Rows from block 7 of a small audio frame classifier, named by matrix and row number. Rows with one number within an expert belong to one neuron, the router's apart. Each number is 128 + 24 x the weight over its row's rms, rounded and kept within 0 to 255. All counts start at 0. Numbers have three digits each.
Before each expert's rows are labels from the 100 clips, of 14976, where the router gives the expert most weight on average: "loudest band" is the band of the loudest frequency at the time of the peak; "lies over" is the class under the peak. Only what is clearly more common there than usual is listed. The data: songs of 200 made-up bird species, synthesised, often over outdoor noise. In brackets: how many of the 100.
# router: router (model.blocks.7.mlp.router.weight, 16x160, trained with AdamW), inputs 0-159
# up: expert up (model.blocks.7.mlp.up, 16x32x160), inputs 0-159
# down: expert down (model.blocks.7.mlp.down, 16x160x32, transposed), outputs 0-159

# expert 6
loudest band: 1000 to 2000 Hz (100)
lies over: buzz (53); warble (47)
router.6:132131129113121116119124081158148183102114136108126122097133128111106134093129127074151144108171159176128118134118109158114139159134136148128144120126124168113152138135137086115122122137171127143121117158109106141064128138193106136118135127123089144169113149115121129114128081187104139161157097127138098195133150115106148124171099152141143158141100164156122106121167131125134127103130101120176123103100109162116107111079131149105121098125143093113126086106132128130120132177157129
up.2:172110125118124144135150150163080127082112078140128161146150088123147137146117143100130163180152152156127128133135116135138133137198125128183119132120174138157105131115188119146103146110098081095155126147125145156120092084126127119151082143135158151125147120142121138123173150113118110113112137111098134120144119142107083159114119146101144141117144104083147151141070144135140139118103128113088111140154133116096127136127121096180111098135095141130092134105117136082124111113118095
down.2:132140111115138081136159154113094125127071162140109122106130130108118129123125151103123112142131077144130158098142131101141144145177141114124135135126161156139139147140169119106161112157176166142135142137099119163134126130098144128139080111107140093118089118116130104135165127118071140140136127178116110097100103107094144140115135135122162119130158136133147137129150140133144191166122126155119134112155128134183130146118153157147127093135129131114111157043160122111062106175103140

# expert 1
loudest band: 1000 to 2000 Hz (54)
lies over: upsweep (29); steady whistle (26)
router.1:162146130143132110137123101111153153077128084115122150112077117125110137116106121103134119145139136136157134170137117147130150141174122163128149175084117133127108182136152102140156123085144108137126129139104096165159142144179159158095158121157082152161140166100135170093105104139091148152153083155116132101165147122086142157138108114150149136131124142117123161117134133134131104099167124125144135103109122122093101131106165139118138101136157101169145120088124153124149107161151176
up.2:137126110113136111143176121131152149134124122136113125127122161121129156129135117140088079123096138114117133105129136164095124103108129141111156155136130130129121137123147179118108098123170175103155090080154149127165118111145147145151094140111153080099115128138160121176099152109154141125087131127104163116081106117162100122136206169137107137150137119110097148139130131090138152173153113135120081129152111175151142097128126122176115109115109127162118156175097128122105116076102114
down.2:127133138126117108103152118100117120153091113106095112118141114172141141130100132112108114143147174152154120145127136114175131147174104111133133129112152142148132116080085112144162168130159173127159139116106147165070137099080111148179109125122117128105107117146139141162170162163121114160155128101161145145093161119177151147139132137128093151155134126098127143113127107148176117175130111109118175136124102065114099125127148145096157140135130129109131098098118108098119141093093110

# expert 0
loudest band: 1000 to 2000 Hz (87)
lies over: buzz (64); steady whistle (34)
router.0:123074114104135096142137087090150132109127130105096142140101146123126112078090128148110113133136129167135128112124096091122116193133102156161131133175123113138131171141145137108128174133097120148134087166118109161112114139126096159155116162119135140138148090156133133108116116116094143162140101162172166135107119111089138141155103137136126153136120086113142139111127138135122076090133115100156175158153100101122103184176137170101115103134134105138139100108137127116141154133174116
up.2:161121129124106101090114133166118136104117130148159128159158121115133146148130149082134092133137126139124109156134142115156158123146151159159121102113149133099135150151118152094091124149122104167152128129122096120142105093146110053104152128138055097148120150126151127107114130126136075160145113122126102094134183137123110141107136185123146119103125117131210159162127140103093103121161097095144115131130143156124112136138146164111116136088131093135082124089124131157122142167106125
down.2:140130103200083140126143124109120118096130089109109120137127137107093111137118141099113123150112124133152114119121141116152140150143138116122135108098127122138139112111137135127128118137106114122138136144117104100145145148083181130117143104153128128121130104162122076099150150108131104139140116160146106106112151129140148131173198123119061153164139124117136112145167109132163142178080125142119139104146106107131097131121118135114146106112141143154172178138124192197090115088111067

# expert 2
loudest band: 2000 to 4000 Hz (73)
lies over: steady whistle (63)
router.2:136138133089111106119145126129135150137106084132106148130083099151089145136131109094153128165097112111171127125143098158119187123159105151157142130159124090123153142115142153143161103093154118115148095155129114135089150111151149152126141154132101167149123157130133164119098104164085136150150096168158152131199155124095168170167130143122148144120127137136108166081157131133132093126135090091164126121099137094133111146126123162106136144131133127144131121105124086124164134167146155
up.2:122133144102106127140123121110147082164158141137138144140187171127159150131176122116116101103134147114092154144134135152133088137078164155095101110163126102152140099148098137122119073194106165131150146133125153097102138111067130133148089157102103146129132101085133126139105122065126109116124171125109116133115132136147126150131142105126128114073107136119165115148148119141108126171138136169149124121106140143172120111165117140137098129113083143149079132149133142135121128155100135
down.2:174118143123145129126154123112171094102163125110120092113118140169140127112172137110127167113147089131145101138136133119085108109123181106135155127127104094113131085119141112109104108171159103101140133113160146114143105109141103141155098148094123172142139125136141146131116150134097123078124127125099139138145158125080135165140061101160171132114142114151157089143144155139105125066127152140135090146090130117098134134121139127191131111125114113167136149097158093123153103160106136